From a checkpoint of a small encoder-decoder audio transcriber.
Model: encoder activation gelu_tanh, decoder layers 10, decoder norm layernorm, decoder activation gelu_tanh.
Training: adamw at rate 0.0015, 3600 steps.
Data: trained on babble in 24 made-up languages, each with its own sounds, syllables and stress or tones, from a formant synthesiser, 5.9 epochs.
Rows from block 2 of the audio encoder of a small encoder-decoder audio transcriber, named by matrix and row number. Rows with one number within an expert belong to one neuron, the router's apart. Each number is 200 + 20 x the weight over its row's rms, rounded and kept within 0 to 999. All counts start at 0.
Before each expert's rows are labels from the 100 clips, of 14976, where the router gives the expert most weight on average: "lies over" is the class under the peak. Only what is clearly more common there than usual is listed. The data: babble in 24 made-up languages, each with its own sounds, syllables and stress or tones, from a formant synthesiser. In brackets: how many of the 100, against the usual share in percent.
# router: router (encoder.blocks.2.mlp.router.weight, 8x256), inputs 172-255
# up: expert up (encoder.blocks.2.mlp.up, 8x256x256), inputs 172-255
# down: expert down (encoder.blocks.2.mlp.down, 8x256x256, transposed), outputs 172-255

# expert 7
lies over: /a/ (30 vs 0.8)
router.7,199,204,210,200,191,214,182,213,219,163,202,218,201,242,194,210,181,218,211,172,190,209,184,197,190,200,175,190,169,233,185,182,206,224,214,199,209,194,188,210,209,196,197,212,178,200,208,170,187,188,175,206,170,219,185,203,183,209,195,218,191,205,207,207,186,182,177,224,193,179,182,229,187,193,176,182,192,218,203,240,192,194,208,217
up.0,230,199,193,196,237,175,227,213,203,189,218,222,211,193,232,196,204,204,173,189,184,208,169,170,245,209,219,186,214,208,187,164,203,195,174,198,163,216,207,182,198,225,178,203,240,169,208,178,192,224,177,224,192,194,165,160,177,185,201,210,201,224,175,198,225,186,208,214,205,210,205,219,202,219,209,202,183,206,174,222,213,192,160,200
down.0,189,161,204,146,207,215,185,204,198,192,224,206,166,206,210,170,189,178,179,156,207,184,220,213,217,202,211,182,204,150,199,207,176,171,201,185,201,199,208,226,212,220,186,237,195,192,183,207,199,207,218,182,156,200,185,184,195,221,213,183,211,232,163,232,193,199,217,185,191,198,168,206,190,162,192,192,188,198,211,221,177,212,188,195
up.1,176,217,193,220,205,184,188,197,199,219,220,174,193,223,191,193,224,226,215,173,154,185,209,181,160,236,222,188,196,221,191,207,190,178,190,208,198,204,203,161,255,196,205,211,218,194,229,224,196,230,207,191,213,197,235,217,156,220,206,194,149,229,206,212,189,210,209,210,227,167,230,173,203,226,213,216,217,185,167,197,221,205,200,220
down.1,192,205,181,180,228,209,203,201,191,186,215,173,231,203,192,183,181,211,203,204,194,202,225,212,185,193,192,189,231,170,212,204,182,228,223,198,200,225,167,246,206,207,177,233,193,211,178,188,197,202,192,212,173,204,232,180,205,216,203,160,219,203,207,221,203,206,210,205,226,198,187,211,180,207,225,227,220,197,185,264,214,176,215,190
up.2,193,182,199,203,235,184,258,188,187,178,195,200,204,175,205,228,220,176,190,190,205,220,161,179,166,168,196,168,182,202,209,221,202,210,208,196,189,157,251,190,192,209,160,199,193,172,210,178,190,230,211,216,200,213,206,219,182,172,153,211,194,194,215,190,210,196,205,210,200,203,186,208,216,181,189,188,235,180,201,181,177,198,245,207
down.2,189,214,198,223,210,219,210,186,186,221,215,241,221,174,204,226,185,218,193,206,207,186,219,187,175,201,216,198,191,214,167,189,195,182,168,218,190,189,208,199,203,225,205,220,245,209,179,174,225,202,168,217,202,183,211,212,213,185,232,226,190,194,182,218,244,217,178,227,226,170,239,174,209,189,207,200,231,199,169,180,193,210,213,222
up.3,179,198,199,198,184,177,188,190,175,176,207,212,204,209,192,207,210,183,203,185,203,181,211,198,206,192,185,191,184,205,165,212,178,179,233,176,232,209,183,223,225,158,169,192,196,190,187,183,197,218,232,196,199,176,238,214,200,181,157,186,188,239,174,215,173,198,214,211,196,183,190,219,192,179,207,195,158,194,187,205,177,161,214,183
down.3,209,215,208,188,219,159,220,209,215,241,189,193,213,181,206,187,216,174,208,239,205,245,204,174,191,224,209,175,245,211,194,177,223,163,180,172,203,225,200,202,220,205,213,174,241,198,211,199,161,212,234,163,212,210,190,187,177,193,173,213,200,187,174,156,202,196,215,217,180,197,217,223,225,174,167,199,188,183,225,227,219,200,203,219

# expert 4
lies over: /k/ (76 vs 1.5)
router.4,186,206,209,194,186,178,206,196,168,221,215,218,247,228,207,193,216,188,229,195,169,215,217,180,204,212,201,224,191,201,226,210,161,182,193,197,179,189,167,208,191,200,197,224,224,203,185,232,234,210,213,256,189,194,202,193,200,195,204,218,238,186,194,207,169,215,197,163,196,179,174,198,207,222,198,186,209,208,209,234,174,162,197,201
up.0,207,197,210,182,209,215,190,251,217,224,173,200,200,226,198,201,208,210,187,201,206,194,182,209,207,190,138,212,194,209,184,201,154,230,219,228,179,210,204,226,198,222,197,250,205,209,203,220,239,163,182,191,193,229,207,224,227,206,202,193,206,212,182,188,211,199,201,225,210,177,193,196,180,188,211,223,223,185,219,185,233,230,205,199
down.0,217,194,167,180,211,182,221,189,185,214,183,202,188,240,210,196,179,165,194,223,166,259,233,180,200,206,198,199,204,195,169,195,215,204,169,192,198,187,200,231,189,211,187,198,210,232,220,222,197,186,188,177,192,157,230,212,185,221,179,190,191,235,202,214,222,184,214,185,216,178,204,195,245,227,217,186,190,177,192,216,198,174,261,208
up.1,214,218,201,236,207,204,188,198,186,196,166,230,233,194,207,217,203,210,156,200,209,212,175,146,199,213,211,219,179,199,198,207,236,170,203,234,197,192,184,183,188,204,212,212,167,199,193,218,236,203,187,199,174,177,199,166,196,201,210,144,167,251,211,207,210,193,209,223,198,194,184,189,217,158,181,195,197,209,200,199,202,201,208,189
down.1,250,181,191,231,196,206,238,211,185,195,161,188,212,217,222,208,197,189,218,219,226,197,166,182,222,225,185,181,188,212,209,191,215,171,217,197,234,172,184,182,220,217,153,195,218,224,226,213,208,205,181,206,192,188,206,169,204,187,174,211,184,216,180,201,243,215,217,190,225,180,209,216,228,187,220,191,189,215,192,179,229,220,234,177
up.2,223,181,188,159,219,229,205,182,203,202,204,208,178,181,172,198,208,155,177,202,197,231,176,145,198,202,201,201,208,221,183,178,193,169,189,180,182,191,172,195,219,183,194,240,171,173,227,212,198,209,192,206,194,195,217,182,173,218,207,197,177,212,213,191,195,200,205,201,211,161,208,170,207,196,192,212,196,219,175,198,186,172,189,212
down.2,236,200,187,168,217,200,166,188,158,187,206,173,190,179,191,193,199,206,176,208,221,200,203,225,213,204,225,157,183,208,191,231,193,241,186,203,178,253,199,211,174,164,187,178,213,228,164,153,193,192,200,240,200,189,192,206,187,166,212,197,226,211,205,207,192,201,222,181,190,200,199,217,202,189,228,250,175,231,204,181,205,225,208,202
up.3,223,177,225,217,215,245,200,168,207,217,230,197,201,167,244,184,202,198,201,192,186,173,174,163,201,211,173,180,212,231,225,203,184,230,183,152,186,201,196,190,183,174,227,198,207,180,220,195,179,245,184,196,210,244,214,170,176,196,231,187,207,201,186,197,199,216,220,206,214,182,212,176,183,208,239,221,181,214,183,201,194,213,197,196
down.3,206,217,189,182,204,187,139,185,213,229,202,193,179,193,216,184,224,197,209,212,212,233,192,209,192,233,226,175,167,237,209,201,234,204,188,213,213,228,185,212,203,179,199,176,209,207,178,181,204,147,185,254,200,178,201,194,206,201,199,196,217,208,207,192,228,199,259,201,202,203,201,198,198,204,184,213,189,209,188,183,182,196,188,206

# expert 0
lies over: /ɔɪ/ (83 vs 1.7)
router.0,190,182,198,180,218,186,166,215,187,218,211,218,178,217,215,171,176,206,206,181,246,185,174,185,201,199,203,200,194,202,180,214,209,183,209,234,187,171,214,215,196,194,218,247,188,183,218,227,176,211,183,175,171,214,187,208,166,182,185,203,226,202,193,211,182,238,204,210,195,185,206,199,243,173,206,231,214,215,172,197,178,205,203,173
up.0,193,222,179,190,213,214,132,219,223,165,219,212,245,180,197,185,178,206,222,216,207,180,193,205,170,230,171,161,230,215,202,184,194,193,185,226,211,218,194,206,212,211,201,186,200,190,215,236,211,210,197,214,180,212,243,183,190,206,202,201,202,211,164,185,234,206,227,174,202,222,195,164,207,194,202,189,240,212,217,187,207,196,175,227
down.0,225,227,197,222,170,209,199,191,185,198,211,202,232,183,200,202,143,189,216,196,215,230,183,192,209,188,194,204,210,202,164,185,224,182,204,185,249,195,201,197,206,208,211,224,182,266,204,250,215,216,211,196,199,195,188,166,235,182,154,195,202,187,214,219,181,182,205,186,195,227,199,209,187,161,191,199,209,204,208,222,175,179,199,197
up.1,225,195,196,221,197,217,195,208,186,262,182,208,216,189,204,182,205,169,193,210,199,217,215,196,183,201,172,200,202,189,184,186,173,192,219,212,175,167,186,200,177,175,219,214,184,208,180,231,179,185,191,223,218,209,220,229,231,182,219,201,227,183,205,181,181,187,230,183,150,178,229,229,213,192,181,216,204,213,190,224,197,202,225,197
down.1,209,203,210,185,197,193,199,221,207,190,209,163,224,214,201,199,218,251,242,198,215,177,215,179,229,186,252,154,208,206,189,160,159,188,197,197,198,217,175,188,230,238,177,192,203,207,180,193,158,189,189,219,164,181,194,191,219,243,219,185,208,207,192,205,213,202,196,200,223,206,161,206,183,192,184,201,222,173,213,193,166,177,189,199
up.2,178,236,203,202,184,217,212,209,163,162,197,201,196,186,212,203,222,219,207,244,207,232,219,168,228,187,195,254,165,221,231,196,195,160,204,192,201,201,195,205,237,236,191,219,218,224,184,163,228,210,193,198,223,205,212,208,202,177,175,203,172,235,201,189,202,227,231,204,213,191,212,203,212,206,207,204,225,169,194,222,217,195,212,190
down.2,212,183,220,192,205,195,212,188,174,194,182,198,190,229,165,233,176,195,215,175,202,213,177,236,155,219,224,201,197,168,171,190,202,198,188,204,199,226,199,220,203,213,167,216,238,204,199,171,219,208,188,197,203,191,205,198,180,216,211,218,182,222,188,199,158,191,193,184,212,202,176,188,253,185,181,200,177,195,215,165,199,206,222,178
up.3,224,232,222,223,193,186,213,196,195,170,189,195,168,194,198,208,251,191,217,206,183,213,197,233,208,220,193,242,183,230,211,192,178,241,173,189,234,196,228,202,189,203,204,223,189,196,199,212,163,212,195,194,177,212,194,169,164,201,206,188,174,169,168,159,205,188,212,169,219,196,196,184,216,205,199,195,228,210,182,213,223,197,207,206
down.3,168,221,177,202,188,190,219,182,176,191,215,200,173,199,180,206,200,184,217,209,200,257,220,209,173,202,216,182,201,201,205,204,195,224,190,215,232,204,196,184,228,219,155,172,179,188,181,200,199,158,215,209,214,177,172,187,188,187,205,189,207,238,187,206,217,192,196,195,201,198,174,212,235,183,234,227,201,155,197,216,204,209,233,214

# expert 1
lies over: /aʊ/ (41 vs 3.3); /x/ (31 vs 0.9)
router.1,169,233,219,199,199,189,193,159,196,210,223,205,192,176,185,190,182,189,229,187,193,183,200,210,201,231,207,222,192,218,235,210,183,163,203,210,211,188,220,196,222,179,202,206,141,191,169,216,181,185,174,218,163,217,196,197,169,195,177,230,170,200,209,213,220,224,197,176,216,186,188,197,244,192,222,195,204,205,213,201,204,171,213,222
up.0,160,205,231,219,204,186,232,212,207,215,224,206,249,237,184,196,218,183,174,195,189,212,194,173,187,171,204,180,202,217,219,178,200,204,234,171,216,188,210,213,174,173,162,216,172,162,206,248,202,222,196,220,202,203,221,183,185,198,173,197,185,181,205,186,201,187,226,161,237,208,210,194,141,159,175,182,195,263,204,202,201,216,207,196
down.0,211,215,217,205,222,196,163,187,206,203,204,162,199,202,221,204,197,182,212,212,159,234,241,170,206,220,192,204,200,194,176,187,210,231,179,179,201,210,204,212,232,199,185,197,195,178,205,204,218,170,171,204,199,181,194,233,179,214,218,225,202,219,202,181,238,228,182,226,229,200,172,164,230,220,214,179,191,178,160,173,229,189,218,208
up.1,201,204,193,192,185,222,240,164,212,161,206,196,198,235,219,207,203,171,194,182,175,179,183,234,192,162,218,211,224,242,197,166,191,177,205,191,187,183,197,172,200,182,169,214,218,191,213,171,164,220,200,176,175,198,230,199,167,212,166,209,202,206,197,180,212,204,187,249,213,177,191,223,178,168,204,175,196,194,202,214,219,200,185,214
down.1,197,204,179,181,193,169,209,216,205,198,171,172,223,189,193,220,231,219,175,179,224,195,212,234,217,226,212,175,219,190,199,204,241,219,164,161,209,164,180,195,205,188,234,177,190,201,208,192,199,232,235,206,204,199,191,175,215,204,261,199,213,215,188,180,167,172,186,217,189,227,191,173,200,228,212,188,189,170,216,187,179,198,203,204
up.2,159,187,226,220,209,184,199,172,197,167,210,192,205,191,188,196,197,169,196,188,189,204,186,217,187,247,190,192,199,228,217,204,223,195,238,186,178,203,184,195,148,182,187,187,178,209,233,216,185,213,207,223,201,193,203,211,174,208,208,183,198,213,201,221,209,206,216,195,210,190,209,157,213,183,207,230,160,239,203,190,230,195,230,194
down.2,202,170,175,241,235,225,213,180,191,196,221,190,235,224,225,173,205,222,206,173,167,213,195,178,245,209,225,179,166,196,218,200,178,189,222,178,188,184,173,205,212,212,190,195,186,191,201,224,185,210,185,201,175,183,189,200,189,226,156,175,176,235,184,217,224,195,214,194,205,151,203,198,241,193,218,225,191,199,175,183,179,202,175,241
up.3,213,183,222,217,192,213,196,239,203,167,222,195,173,195,207,209,197,213,220,206,175,245,194,162,177,189,222,188,176,198,198,201,196,182,250,221,199,192,197,163,211,189,235,189,213,225,215,231,181,175,185,202,212,209,195,212,189,177,190,195,204,231,181,215,188,227,177,205,195,200,163,230,200,161,193,221,244,182,209,185,223,185,165,198
down.3,192,191,207,222,153,187,216,177,200,215,231,157,204,228,204,204,181,222,207,203,170,200,206,246,171,202,207,236,238,174,192,156,207,199,237,195,196,219,207,192,159,226,210,223,167,214,220,178,204,205,225,191,177,207,182,197,215,184,225,211,230,211,222,201,181,190,179,174,228,209,183,189,237,175,188,195,195,217,235,207,182,190,189,228